{"arch": "conformer", "model": "audio frame classifier", "dataset": "Morse code for random letters and digits, with fading, noise and interfering tones", "train_examples": 26041, "gain_aug_db": 6, "noise_aug": 0.01, "time_shift_ms": 50, "n_mels": 64, "hop_length": 160, "input": "log_mel", "spec_augment": false, "win_length": 400, "num_classes": 37, "output_stride": 2, "norm": "layernorm", "activation": "geglu", "mlp_ratio": 2, "head_dim": 64, "fused_qkv": true, "qk_norm": false, "inner_norm": false, "moe": "top_k", "num_experts": 32, "moe_every": 1, "expert_mlp_ratio": 0.25, "experts_per_token": 2, "shared_expert": false, "subsampling": 2, "layers": 8, "width": 320, "positions": "learned", "kernel_size": 15, "label_smoothing": 0.1, "residual_init": "scaled_by_depth", "optimizer": "normuon", "muon_scale": "match_rms_adamw", "lr": 0.0021, "momentum": 0.95, "nesterov": true, "orthogonalizer": "newton_schulz_5", "adamw_lr_other_params": 0.0019, "steps": 14100, "batch_size": 128, "epochs": 69.3, "lr_schedule": "cosine", "final_lr_fraction": 0.05, "warmup_steps": 280, "weight_decay": 0.06, "adamw_weight_decay_other_params": 0}
Rows from block 5 of a small audio frame classifier, named by matrix and row number. Rows with one number within an expert belong to one neuron, the router's apart. Each number is 50 + 10 x the weight over its row's rms, rounded and kept within 0 to 99. All counts start at 0.
Before each expert's rows are labels from the 100 clips, of 14976, where the router gives the expert most weight on average: "responds to" is what is common among them. Only what is clearly more common there than usual is listed. The data: Morse code for random letters and digits, with fading, noise and interfering tones. In brackets: how many of the 100.
# router: router (model.blocks.5.mlp.router.weight, 32x320, trained with AdamW), inputs 64-127
# gate: expert gate (model.blocks.5.mlp.gate, 32x80x320), inputs 64-127
# up: expert up (model.blocks.5.mlp.up, 32x80x320), inputs 64-127
# down: expert down (model.blocks.5.mlp.down, 32x320x80, transposed), outputs 64-127

# expert 9
responds to: speed: slow (85); mains hum (43); the character "k" (29)
router.9:49 62 49 56 58 64 55 63 68 45 53 47 35 45 52 47 48 47 63 54 35 45 43 70 53 60 46 63 56 65 42 51 50 60 61 49 55 59 37 55 72 33 60 40 45 61 44 46 45 37 60 57 49 56 49 46 51 58 45 32 67 55 37 47
gate.0:47 42 17 37 57 58 48 50 52 54 48 49 57 48 56 43 42 58 52 55 31 49 46 52 46 64 60 47 59 51 63 53 39 52 62 46 60 39 53 42 51 37 46 51 44 44 64 59 50 43 50 48 45 37 51 49 47 58 45 48 47 58 49 54
up.0:51 49 25 28 47 58 47 43 44 53 54 44 63 53 66 54 45 56 65 51 44 49 43 54 38 67 56 33 53 55 56 39 46 57 53 41 63 33 48 31 48 50 52 48 40 41 63 61 46 44 46 33 44 69 53 52 34 63 55 52 62 50 51 55
down.0:31 34 46 63 53 49 41 39 50 69 65 62 55 68 58 42 48 49 61 47 55 60 52 52 43 65 38 39 70 45 73 55 49 48 66 46 41 38 50 38 51 54 68 49 47 54 49 61 40 56 44 53 51 66 53 39 34 55 32 50 54 62 44 45
gate.1:50 45 51 68 61 51 45 52 56 53 49 40 60 37 62 53 59 66 54 55 50 59 39 43 48 36 39 32 45 56 54 59 46 77 38 46 54 48 43 41 53 73 48 70 49 43 56 36 50 54 46 54 50 63 42 56 59 49 49 37 51 41 45 62
up.1:50 45 33 53 44 31 50 40 49 55 35 51 49 42 49 32 39 37 51 60 54 51 56 65 56 49 43 46 52 48 73 36 59 48 52 75 50 57 49 65 52 29 45 39 31 53 48 59 50 63 45 47 46 54 52 57 43 42 37 49 57 54 56 52
down.1:34 68 46 60 39 64 57 49 47 44 57 40 39 50 29 52 56 41 54 41 70 47 40 47 53 51 50 35 66 56 64 59 49 42 41 50 55 46 58 61 55 48 52 56 54 48 42 58 60 51 54 70 47 35 57 59 43 39 59 47 59 30 55 47
gate.2:52 49 53 39 50 43 43 58 51 56 52 43 67 35 41 52 42 57 48 59 51 62 53 44 55 30 35 44 60 38 30 64 55 52 44 69 39 46 48 57 60 50 72 64 51 73 44 54 57 66 46 48 36 52 60 66 22 41 31 48 29 56 50 52
up.2:64 44 64 45 35 69 44 53 49 64 54 40 55 43 43 57 49 33 52 72 57 49 50 51 40 62 34 28 61 36 49 36 42 46 56 49 58 33 58 44 43 37 57 57 56 59 44 47 40 66 51 63 60 50 28 50 40 57 46 64 53 60 72 55
down.2:56 53 51 39 55 32 49 68 55 45 56 70 27 46 57 54 36 55 43 47 42 55 48 51 69 59 47 52 45 40 31 59 58 48 38 46 60 38 49 46 68 50 52 37 52 44 57 69 74 41 54 64 49 28 73 49 51 46 74 43 47 61 42 56
gate.3:54 50 35 36 53 52 61 48 62 48 50 56 41 52 64 56 51 54 50 46 46 51 46 55 49 58 46 51 59 34 48 41 44 48 49 55 49 80 35 44 58 42 49 36 29 25 72 47 60 41 47 39 31 59 63 69 63 49 50 50 53 52 34 39
up.3:58 52 69 62 46 41 36 57 51 47 64 40 61 50 40 36 51 46 51 75 59 59 40 51 41 54 56 27 46 65 51 58 48 53 41 43 59 30 53 60 46 66 55 58 62 62 35 53 49 50 44 65 59 43 41 41 40 48 53 48 44 49 71 71
down.3:67 64 55 36 52 45 55 70 38 51 50 60 44 46 60 50 64 51 52 42 36 67 34 47 49 46 63 65 32 53 48 47 56 50 44 39 47 42 43 52 57 55 35 40 47 51 33 40 51 52 64 47 61 48 43 51 32 42 52 52 62 53 53 47
gate.4:46 54 45 40 45 51 48 56 45 48 55 55 33 58 47 55 49 48 44 38 44 46 68 52 52 48 33 51 29 55 54 65 51 40 39 53 60 50 48 46 59 58 45 44 46 64 56 35 33 59 52 15 71 50 32 51 52 52 32 54 51 32 37 48
up.4:60 49 43 47 53 42 42 63 52 55 49 47 31 44 37 69 44 70 37 37 59 59 59 46 49 49 56 44 44 51 45 50 44 33 49 49 47 51 43 68 43 40 51 34 55 46 47 54 33 35 35 23 75 46 31 47 67 45 41 72 47 41 32 36
down.4:38 65 63 48 47 34 64 51 35 39 45 47 57 66 56 49 48 57 55 47 56 49 35 36 53 52 61 51 60 48 56 43 57 52 35 51 58 57 45 51 50 56 53 56 56 57 60 47 51 42 77 49 54 42 36 49 35 42 66 43 61 35 61 40
gate.5:54 62 25 44 47 41 52 58 42 56 57 64 46 61 30 57 50 67 42 38 45 47 49 62 51 59 60 58 52 90 47 51 52 45 41 74 37 46 44 52 56 30 47 45 54 56 49 56 61 43 49 51 33 54 48 48 47 46 45 60 64 59 48 48
up.5:55 56 24 30 44 54 53 51 40 57 65 62 45 50 40 66 50 54 51 43 39 45 49 74 47 48 55 43 50 80 40 49 55 42 36 70 36 43 43 42 47 42 36 44 58 54 47 62 61 40 62 51 35 55 63 59 55 55 51 56 65 52 46 48
down.5:42 51 60 67 56 57 57 58 51 46 40 53 46 61 46 54 50 59 41 71 45 46 53 45 38 61 46 55 41 51 53 59 37 41 60 49 78 57 58 61 62 45 38 49 28 45 42 65 48 55 53 41 36 36 57 42 57 48 67 41 46 42 46 46
gate.6:55 46 59 34 48 50 44 65 54 50 72 42 44 42 40 35 54 49 68 58 53 62 51 57 64 31 56 61 60 38 45 32 45 38 57 57 51 55 58 61 41 52 46 56 46 60 45 45 46 42 54 34 33 49 43 44 41 50 38 54 58 65 59 50
up.6:56 43 50 43 57 56 44 50 59 29 71 43 51 44 59 45 54 52 49 59 44 50 49 47 52 28 40 51 35 67 57 45 48 35 59 41 74 37 47 46 38 60 34 67 52 55 40 63 41 40 65 54 34 53 45 39 19 49 61 35 58 45 64 56
down.6:73 60 40 54 28 44 41 45 37 65 57 51 40 52 51 50 42 33 60 50 39 30 50 58 46 59 73 39 43 56 58 49 44 54 45 49 43 58 36 63 43 53 46 41 46 47 44 56 59 59 55 53 26 50 51 51 33 52 65 61 40 54 52 50
gate.7:33 47 40 51 35 36 60 44 55 41 39 52 52 41 53 41 49 61 57 42 54 74 54 29 56 62 43 67 61 53 50 40 56 46 29 72 60 47 46 48 52 62 56 35 71 68 40 27 54 50 62 47 61 54 43 46 53 52 28 44 34 53 48 45
up.7:47 56 45 42 39 38 62 48 60 47 42 46 53 38 67 43 60 75 56 44 52 74 48 35 63 53 32 66 57 60 51 49 55 46 34 73 60 49 37 51 52 59 48 41 75 58 45 27 57 41 57 39 68 61 43 48 61 52 33 42 38 54 48 49
down.7:43 31 54 51 52 40 39 48 51 53 47 29 48 47 53 41 48 47 46 34 58 55 50 56 56 59 47 49 54 64 52 46 49 62 73 38 55 52 40 49 50 61 31 38 37 66 37 62 55 53 62 48 54 63 51 55 44 50 35 59 47 46 58 59

# expert 16
responds to: speed: fast (100); the character "s" (39); the character "u" (36); the character "h" (34)
router.16:44 72 56 59 48 41 48 60 47 64 74 49 40 61 38 52 42 52 55 57 57 74 65 43 41 53 68 55 42 51 59 54 47 45 27 55 38 56 60 50 56 53 55 59 31 43 50 32 68 45 53 45 55 58 39 59 48 56 48 31 55 37 65 50
gate.0:55 45 32 64 55 46 70 62 61 50 39 48 61 51 70 59 39 33 50 47 57 48 46 43 62 46 51 55 63 59 54 62 40 58 56 64 52 52 48 31 53 79 48 27 45 53 43 40 56 41 34 40 53 51 68 62 53 43 57 48 55 46 47 38
up.0:51 50 38 68 62 39 63 63 46 53 42 48 59 40 70 34 46 26 27 46 55 41 53 56 64 51 54 48 60 55 45 68 37 57 45 62 60 49 59 44 62 69 55 36 39 52 42 42 66 43 34 37 66 58 59 67 44 49 45 46 59 44 48 34
down.0:58 51 47 51 58 49 40 51 49 61 41 49 51 67 57 60 50 47 57 36 66 52 44 71 50 44 53 45 45 55 42 65 64 74 57 58 35 51 39 43 44 37 56 57 46 38 53 58 44 53 48 51 43 48 51 38 62 52 46 43 54 26 62 52
gate.1:52 44 62 60 54 38 51 47 51 34 48 47 57 62 53 47 65 44 63 50 53 61 52 50 59 64 34 38 51 49 53 50 46 53 29 55 42 43 53 50 61 53 64 48 52 52 39 53 60 40 48 54 55 57 43 69 48 42 43 36 41 55 41 41
up.1:52 50 39 27 40 60 48 63 52 62 53 53 44 39 54 54 56 63 40 53 53 42 47 66 41 34 55 58 54 43 39 49 49 37 71 34 52 53 50 60 51 37 55 48 48 52 52 49 49 65 58 40 60 48 59 28 54 53 41 69 62 48 61 62
down.1:43 65 51 45 40 42 59 53 38 57 46 35 49 47 51 41 57 56 54 44 36 47 54 59 46 42 35 71 44 43 58 50 52 47 42 29 43 41 49 44 45 54 55 64 62 42 58 46 49 49 55 57 60 55 40 55 39 53 34 58 52 64 52 41
gate.2:59 52 56 66 53 27 36 70 53 49 42 51 45 40 49 67 37 34 36 55 48 52 50 44 44 39 57 63 50 39 51 34 65 64 36 62 58 64 51 39 42 58 51 21 44 37 40 49 47 59 50 54 48 54 62 54 56 44 46 50 50 32 40 48
up.2:34 34 44 46 58 45 50 42 59 28 48 50 56 39 53 49 64 53 53 49 61 47 42 39 49 64 60 55 45 46 49 47 46 44 39 37 52 49 52 48 41 28 47 54 32 57 49 50 48 51 43 60 39 50 64 41 59 53 36 76 66 51 43 41
down.2:24 51 54 52 51 51 38 54 61 54 48 53 64 56 50 54 56 41 72 46 46 48 42 51 48 44 41 31 57 55 59 50 41 52 59 28 62 61 60 69 51 50 29 49 57 39 61 51 62 61 57 53 54 58 55 32 44 77 46 45 47 54 32 46
gate.3:21 38 53 59 56 45 53 55 47 43 41 40 36 33 53 47 62 56 47 47 53 54 45 66 68 31 71 60 53 47 62 49 49 51 60 53 51 50 63 48 60 58 61 33 47 71 50 45 56 41 30 60 63 52 60 46 43 43 48 38 46 39 56 59
up.3:32 56 57 57 46 54 56 56 58 51 45 48 31 45 51 67 58 58 41 69 49 47 45 62 57 42 53 55 58 58 58 39 54 43 63 39 56 65 47 52 41 60 53 51 44 67 48 36 54 38 34 65 59 44 55 30 54 36 52 31 37 42 54 56
down.3:46 54 48 56 58 46 51 54 52 40 55 54 36 56 60 69 53 61 48 35 49 50 52 60 58 49 56 57 47 60 54 66 40 49 64 54 57 58 41 56 44 47 63 45 60 47 56 47 37 51 37 43 41 38 36 35 57 52 47 50 52 32 28 50
gate.4:70 64 48 36 53 51 49 58 46 52 62 49 33 57 37 53 66 51 47 73 51 35 55 58 53 57 37 55 42 45 44 47 38 42 51 37 60 61 51 65 52 42 52 57 40 56 43 51 46 63 55 42 59 45 42 48 32 53 60 52 61 74 47 51
up.4:69 61 38 30 53 59 49 56 49 55 58 59 37 62 38 66 70 46 40 67 49 38 49 65 38 56 39 48 47 45 49 62 47 52 51 51 55 58 44 53 42 45 60 54 40 54 40 52 41 60 57 33 51 42 35 30 43 45 56 62 64 77 39 47
down.4:58 44 38 44 49 36 69 42 40 35 61 36 57 41 49 52 32 45 43 48 41 48 55 46 47 50 57 51 49 61 66 44 56 55 49 49 49 52 39 51 55 42 50 50 54 40 65 44 39 44 37 59 46 36 49 58 38 60 55 44 37 39 59 40
gate.5:47 54 38 53 56 43 42 39 54 44 51 42 50 52 35 54 62 47 49 47 52 53 56 47 53 53 45 60 40 47 62 44 48 52 58 60 52 52 70 40 41 67 42 48 53 50 43 55 46 49 50 70 66 58 53 60 34 46 47 48 48 62 52 51
up.5:48 48 55 57 50 40 43 37 54 48 42 42 50 45 47 61 60 48 49 52 51 55 58 42 46 53 75 57 31 48 47 67 41 48 47 58 46 44 62 49 51 76 33 39 64 41 40 52 56 46 52 59 66 57 47 74 42 39 43 61 61 61 50 57
down.5:58 61 52 26 53 55 50 43 44 38 36 50 37 67 45 50 59 44 64 34 30 48 52 58 45 44 32 45 70 46 66 33 50 46 38 45 47 58 49 49 57 50 67 57 59 58 64 59 39 58 45 45 44 58 37 46 41 43 45 58 49 64 30 72
gate.6:46 59 51 45 45 43 55 52 42 54 49 58 57 57 51 35 51 53 48 48 63 41 45 44 56 57 63 52 51 47 50 61 33 63 30 72 62 42 47 50 42 57 55 60 51 39 53 38 59 60 41 30 42 48 42 62 48 47 36 46 54 37 51 60
up.6:41 44 42 52 52 65 43 57 61 47 43 36 38 49 41 58 44 52 51 41 39 65 58 55 48 37 38 51 36 48 64 41 55 52 76 37 37 54 47 48 61 44 46 43 58 50 42 65 39 39 58 69 62 45 46 34 47 55 56 57 34 59 51 54
down.6:54 42 56 56 56 55 57 51 59 31 48 52 58 73 37 53 52 64 46 60 35 39 51 44 55 44 41 59 52 61 38 64 49 51 41 58 35 62 35 50 52 50 52 66 42 43 57 58 44 51 64 47 53 48 64 49 54 39 54 37 57 54 41 42
gate.7:36 44 59 53 57 59 57 42 53 41 55 39 42 39 37 52 51 67 42 35 34 40 35 31 51 69 71 37 48 41 42 60 41 66 63 69 42 35 49 41 37 61 35 42 52 63 51 64 55 53 48 48 37 43 66 39 53 44 45 46 46 52 54 42
up.7:49 58 37 56 45 60 58 60 50 46 74 41 39 50 40 71 54 49 49 36 25 47 36 42 50 49 69 54 43 43 40 62 58 47 55 47 37 50 56 42 41 60 47 45 62 70 35 46 55 45 52 63 54 52 55 53 67 45 53 61 49 43 70 58
down.7:60 32 45 45 67 39 52 59 45 54 69 55 49 69 69 38 41 37 49 46 50 56 65 45 47 59 59 66 74 53 46 50 58 25 55 48 45 46 57 44 46 53 58 44 39 49 63 64 53 34 47 45 60 52 43 53 59 36 42 43 50 46 58 54

# expert 3
responds to: speed: fast (81); the character "2" (46); the character "1" (43); the character "o" (36)
router.3:53 57 43 64 61 65 38 45 53 56 48 34 51 59 41 31 55 46 48 63 45 47 38 61 44 44 55 43 46 66 39 61 36 60 44 50 53 50 43 53 57 25 45 55 48 53 49 53 60 40 52 54 73 42 58 43 58 53 34 26 54 44 39 45
gate.0:37 49 50 32 54 34 50 55 42 37 70 57 49 47 45 65 48 27 45 45 35 58 37 56 43 52 48 58 40 42 43 40 41 56 49 65 45 53 47 45 47 56 18 53 49 50 47 52 53 57 47 64 54 35 43 59 40 67 49 56 62 79 71 46
up.0:55 59 41 60 49 65 49 50 43 62 47 43 47 53 46 55 31 41 45 69 53 50 40 36 49 47 50 42 31 42 41 45 59 57 50 51 47 50 64 56 43 39 48 41 42 47 52 42 62 43 47 49 62 52 37 36 54 46 49 36 49 49 44 39
down.0:59 53 43 54 53 70 64 55 31 56 54 63 28 42 54 46 52 40 39 44 26 50 48 43 38 31 57 57 60 51 47 51 56 58 47 70 60 48 64 40 45 53 61 40 53 36 55 37 48 56 43 40 58 53 42 66 52 51 60 60 46 48 71 52
gate.1:43 36 63 40 42 50 54 50 47 71 48 47 49 56 61 60 45 44 38 50 54 53 51 50 56 48 45 69 72 50 51 58 46 54 43 43 41 49 60 51 51 65 50 74 72 40 44 49 57 44 50 44 60 41 45 63 50 43 62 39 55 31 38 45
up.1:64 51 63 55 47 57 60 38 49 44 44 56 57 45 48 58 51 61 58 58 52 49 40 37 44 37 62 55 42 55 57 58 32 62 54 49 39 42 58 49 47 53 61 40 40 42 35 42 52 30 47 59 43 63 44 52 52 59 58 46 39 57 52 64
down.1:33 51 52 47 41 53 49 47 27 58 62 41 57 51 37 48 63 60 56 42 52 54 58 46 38 31 61 56 56 50 55 57 40 41 50 45 27 44 44 55 64 56 53 59 62 43 52 34 49 50 54 52 58 35 62 49 55 57 54 36 40 36 51 54
gate.2:50 38 48 44 31 51 42 67 38 51 53 49 42 57 46 41 51 44 56 57 48 60 55 61 45 56 58 43 52 37 70 52 57 52 56 50 55 53 50 39 33 54 40 51 42 44 29 28 40 48 49 52 48 46 43 42 49 59 58 43 44 54 56 44
up.2:48 51 53 60 44 54 58 49 32 52 41 42 27 61 42 55 52 69 51 52 57 58 40 51 47 39 52 44 47 43 45 48 36 55 54 34 42 41 29 54 68 34 46 45 52 57 54 30 50 55 54 51 48 49 63 47 61 51 49 48 79 40 45 46
down.2:47 63 58 50 69 57 59 64 40 34 67 72 61 54 70 53 39 47 49 50 51 49 45 44 37 60 57 41 38 53 51 41 53 39 34 53 47 59 39 62 55 53 53 40 55 37 44 39 52 58 43 58 46 60 51 69 54 56 24 68 35 60 45 63
gate.3:40 38 58 46 44 64 46 63 43 59 40 51 47 37 53 71 54 67 27 34 50 54 53 58 53 36 54 50 49 41 48 49 47 47 64 40 45 48 46 51 41 18 45 59 65 52 53 54 44 55 45 55 50 53 48 52 53 49 85 52 66 43 49 53
up.3:65 44 54 46 47 71 56 51 53 57 54 42 48 50 39 44 52 48 58 62 56 58 59 43 59 53 46 55 37 43 54 45 38 42 32 51 57 62 50 45 63 46 47 51 30 46 51 57 70 48 54 51 63 42 67 55 59 50 39 53 41 55 30 46
down.3:45 59 43 70 60 41 64 44 51 39 63 34 52 53 60 46 38 54 52 57 58 44 47 55 46 38 44 61 32 38 51 43 43 43 59 47 70 57 41 36 47 53 63 30 57 35 51 49 68 45 42 49 43 56 50 63 45 56 45 57 48 48 42 49
gate.4:44 53 51 46 49 42 41 71 44 71 35 33 63 52 41 40 35 53 63 49 53 43 64 51 56 56 40 46 52 45 55 41 67 44 49 44 52 48 64 56 40 38 13 61 54 48 43 53 48 37 60 44 63 44 42 66 54 51 45 43 44 47 52 33
up.4:51 55 32 39 45 42 50 59 41 57 40 32 50 53 40 51 43 62 59 38 54 39 57 60 51 49 39 42 61 53 41 40 62 47 60 56 58 53 58 61 47 29 13 58 48 46 59 60 68 45 56 54 64 45 46 51 46 57 49 41 61 42 43 45
down.4:42 52 70 45 27 36 62 34 43 62 56 52 50 71 61 47 42 57 64 54 61 44 39 41 52 53 42 46 41 59 57 37 53 47 52 48 53 48 62 52 48 49 53 68 36 41 38 41 43 49 53 44 46 40 29 52 41 61 40 44 65 47 54 54
gate.5:42 52 42 53 61 43 52 40 43 38 59 66 54 64 57 65 54 43 61 43 51 54 67 59 68 51 42 46 45 54 61 29 52 40 35 57 49 52 45 40 49 59 65 48 61 41 71 49 37 49 43 34 51 60 60 61 34 54 54 45 46 45 60 53
up.5:53 41 39 45 49 49 53 48 48 45 53 57 62 44 57 61 56 37 45 44 67 33 57 56 42 51 52 53 64 43 46 50 60 47 22 54 63 57 42 39 60 51 64 52 65 42 59 43 43 44 38 40 68 66 70 54 55 61 43 45 44 51 61 42
down.5:41 58 40 53 58 58 59 46 54 58 41 47 52 32 52 53 50 59 50 48 48 62 56 46 55 32 43 38 55 48 51 45 62 52 52 46 32 48 39 64 50 57 34 34 48 68 48 58 31 47 27 52 51 38 42 46 54 42 51 43 56 46 59 58
gate.6:42 57 40 54 51 54 46 53 41 64 35 54 67 56 45 61 65 52 36 64 51 50 57 53 37 65 43 47 68 49 62 26 54 49 46 61 58 28 59 53 62 37 32 49 67 57 60 42 40 58 41 28 41 64 49 57 44 53 58 61 36 44 40 52
up.6:37 60 65 54 45 62 46 48 41 64 49 59 45 54 43 64 49 50 53 58 39 58 40 52 62 61 72 38 58 48 52 31 46 40 54 65 47 47 43 48 65 60 62 48 67 43 35 47 43 56 38 40 45 41 57 70 53 54 53 45 37 46 46 56
down.6:25 57 55 57 41 47 48 41 43 39 60 56 47 61 59 46 67 41 52 37 57 49 58 58 47 30 60 48 50 38 52 49 57 45 52 63 20 47 53 60 43 36 43 34 47 47 41 52 58 53 40 43 45 33 67 54 53 33 39 60 47 34 54 48
gate.7:51 53 63 48 40 66 45 52 33 67 39 59 48 49 43 55 58 49 62 49 49 63 61 41 48 64 52 56 51 49 43 42 44 55 42 54 51 36 59 44 54 44 58 49 53 43 50 56 33 41 45 46 59 40 46 49 54 38 26 42 39 66 37 56
up.7:53 46 63 57 44 58 43 58 52 52 47 56 45 46 43 35 50 55 52 43 63 55 55 50 43 52 61 45 34 48 38 27 34 66 65 46 60 56 43 66 57 56 46 54 51 51 38 49 41 49 61 55 58 36 61 46 59 33 37 53 34 44 36 53
down.7:76 79 55 56 29 51 81 63 51 40 44 57 67 61 73 50 54 48 54 47 45 37 53 53 44 39 58 46 48 52 44 46 49 57 59 53 34 63 58 52 48 60 51 46 52 34 48 44 44 38 66 57 58 46 54 65 37 36 42 46 41 46 57 52

# expert 17
responds to: reverberation (91); speed: fast (81); the character "7" (34)
router.17:67 55 41 64 47 58 47 71 63 57 58 43 57 55 53 57 62 45 40 60 53 40 64 50 51 29 61 55 61 37 43 57 59 54 51 56 50 53 42 48 68 30 59 58 62 42 42 37 63 54 54 42 51 49 53 50 61 35 42 39 51 39 57 58
gate.3:61 52 69 53 44 54 60 48 55 50 43 61 54 40 50 37 68 42 52 36 47 43 58 55 73 55 46 59 41 66 54 44 38 59 45 59 48 54 26 54 61 58 48 56 44 49 34 40 41 41 59 57 55 39 61 59 51 44 51 60 35 44 47 52
up.3:36 74 44 51 53 53 46 48 39 41 38 49 61 71 53 36 60 59 51 51 57 56 64 56 45 35 45 61 63 42 51 48 43 59 52 41 58 63 38 39 71 37 61 51 38 64 40 55 40 39 50 38 68 44 55 52 43 58 48 35 54 63 54 54
down.3:55 44 37 60 56 50 55 44 66 48 43 37 45 71 33 44 43 23 51 51 53 71 58 56 51 57 45 41 53 56 58 56 40 61 40 67 46 54 54 52 30 59 45 42 51 44 58 38 50 45 52 51 58 42 58 34 37 64 40 41 51 40 32 47
gate.4:51 70 38 52 58 78 52 49 51 59 65 63 40 56 51 28 55 35 60 59 55 50 61 50 49 49 53 47 47 26 41 45 40 38 47 39 72 49 57 57 53 45 57 46 50 41 37 50 55 46 58 52 71 42 64 61 51 35 35 67 34 23 40 50
up.4:37 57 58 40 35 46 45 41 49 62 70 58 40 54 24 39 42 50 38 43 44 62 63 56 70 52 39 51 43 64 67 43 62 47 57 55 49 42 26 56 55 53 39 54 58 39 40 72 47 34 45 21 45 58 49 44 35 65 29 53 45 44 43 38
down.4:59 37 59 49 37 50 59 48 47 64 51 42 47 59 48 43 48 70 31 36 51 47 70 48 39 62 44 59 67 62 38 40 42 54 68 57 29 46 60 46 52 44 49 54 59 46 45 66 40 41 33 44 39 67 50 52 27 70 40 55 78 46 44 59
gate.5:33 66 45 46 59 49 62 52 55 39 47 57 66 50 46 49 77 44 61 55 50 49 56 43 31 52 47 48 48 48 57 72 61 65 40 56 49 63 56 47 52 38 38 63 69 48 36 54 42 50 39 51 34 44 42 61 41 41 33 43 47 42 65 57
up.5:40 63 40 57 56 58 62 54 54 46 40 48 55 68 50 50 60 54 54 54 47 40 62 35 44 39 46 60 46 59 66 45 47 47 50 30 58 64 42 56 55 45 42 56 49 58 43 56 52 51 57 65 48 70 44 45 37 50 48 38 47 47 44 47
down.5:47 56 70 62 48 34 55 37 41 49 36 38 57 73 45 36 44 60 75 39 55 55 48 55 57 61 61 49 46 59 50 54 34 47 41 60 48 32 59 62 25 60 53 55 34 47 52 48 36 38 64 48 41 36 56 55 58 68 54 47 65 47 55 48
gate.6:46 30 46 69 54 34 51 52 47 40 31 42 41 50 56 65 65 43 49 45 35 37 54 46 48 35 34 45 31 58 48 45 44 60 50 58 57 48 39 56 57 40 37 42 62 51 52 70 43 30 48 65 56 49 69 43 48 53 55 53 43 64 63 53
up.6:61 53 40 41 34 55 57 50 55 41 50 75 73 63 42 53 65 53 48 58 49 65 57 46 48 57 62 52 69 42 52 41 61 48 50 52 46 47 67 52 41 44 48 37 55 55 45 42 38 59 47 44 59 40 48 45 60 37 46 47 53 55 48 55
down.6:47 53 64 46 66 50 35 51 57 59 36 53 44 46 63 47 49 62 58 42 64 52 23 54 34 46 48 56 45 41 36 52 31 57 43 60 51 69 55 57 64 46 39 57 34 39 57 52 54 30 61 48 63 42 46 54 58 64 24 47 57 56 42 61
gate.7:46 34 48 57 37 42 54 31 41 51 44 48 45 65 44 56 49 46 53 31 42 37 44 48 44 46 30 55 36 66 59 47 71 54 65 69 37 48 42 41 31 60 49 46 36 38 54 49 53 47 54 38 61 53 61 57 32 46 63 49 43 34 35 54
up.7:61 42 60 33 44 36 48 50 41 61 54 51 57 70 43 61 49 57 37 44 52 31 62 48 35 51 51 84 60 61 38 58 57 33 74 51 42 51 46 49 41 62 51 49 46 43 46 47 42 51 61 29 36 55 60 55 35 65 41 27 52 58 41 36
down.7:44 59 41 53 42 60 48 57 67 52 45 54 61 63 31 74 58 50 54 43 61 68 62 44 54 30 59 51 54 47 72 36 46 42 48 46 47 46 58 49 41 66 47 47 28 49 50 51 48 55 70 41 41 41 69 48 52 40 38 39 56 33 38 53
gate.8:44 48 41 40 46 27 46 47 41 53 56 62 50 34 51 47 43 43 42 49 54 57 61 56 31 59 53 34 35 48 56 47 68 42 36 57 44 54 52 45 39 38 51 62 71 51 43 59 53 62 63 84 47 64 64 63 54 56 47 44 47 29 58 33
up.8:50 40 38 54 35 59 37 52 45 55 45 63 54 49 47 46 47 44 45 66 42 54 64 49 45 52 48 50 33 57 67 48 56 50 34 36 56 65 48 54 38 40 38 61 66 47 48 44 50 70 51 60 53 66 59 32 50 57 45 57 54 35 57 48
down.8:51 52 48 58 41 51 44 49 34 61 50 64 44 49 42 65 44 46 57 58 46 43 59 44 52 31 40 62 71 70 43 54 42 58 47 55 55 34 53 66 69 48 37 46 66 39 50 64 48 54 63 38 39 55 65 51 43 49 46 57 43 56 42 52
gate.9:54 45 46 46 73 34 59 64 55 33 54 54 53 32 54 44 40 49 64 57 47 62 45 55 48 47 42 51 53 47 61 50 60 57 49 52 29 49 42 35 31 53 53 34 58 39 61 57 46 46 58 44 45 36 33 59 48 46 46 67 41 56 51 44
up.9:47 45 55 50 54 38 57 73 48 61 58 55 53 49 46 63 39 38 58 51 54 68 48 48 49 53 29 60 52 36 52 66 60 41 38 48 53 50 60 38 44 49 53 49 42 44 49 29 61 60 55 37 61 61 42 47 36 63 44 61 61 39 51 42
down.9:50 44 45 57 45 42 62 53 60 61 50 56 49 61 48 52 49 45 51 49 27 33 65 47 46 52 44 51 42 46 44 32 54 50 25 52 33 70 43 48 66 64 45 42 34 38 45 60 54 46 44 50 52 35 44 55 37 40 32 58 53 58 50 63
gate.10:53 41 42 31 44 51 57 45 46 31 44 51 59 53 47 58 43 58 46 27 46 67 46 50 52 58 54 52 53 58 37 38 52 41 52 58 61 54 69 46 55 47 48 36 66 42 53 49 33 47 44 54 46 55 46 50 50 45 64 55 54 58 51 38
up.10:41 48 49 68 58 31 55 57 61 55 52 57 53 38 64 47 48 45 64 50 58 35 39 52 37 61 51 47 53 50 54 44 55 41 38 44 46 43 45 29 42 67 67 69 57 50 51 47 75 58 59 54 43 49 72 53 56 50 47 55 41 49 49 61
down.10:69 42 53 45 58 64 47 46 58 34 42 29 61 47 33 46 54 43 70 64 58 51 63 51 70 44 49 48 60 46 61 41 33 36 51 40 54 44 29 34 51 73 53 61 61 45 51 69 47 46 56 66 41 55 46 45 58 67 62 45 49 36 51 47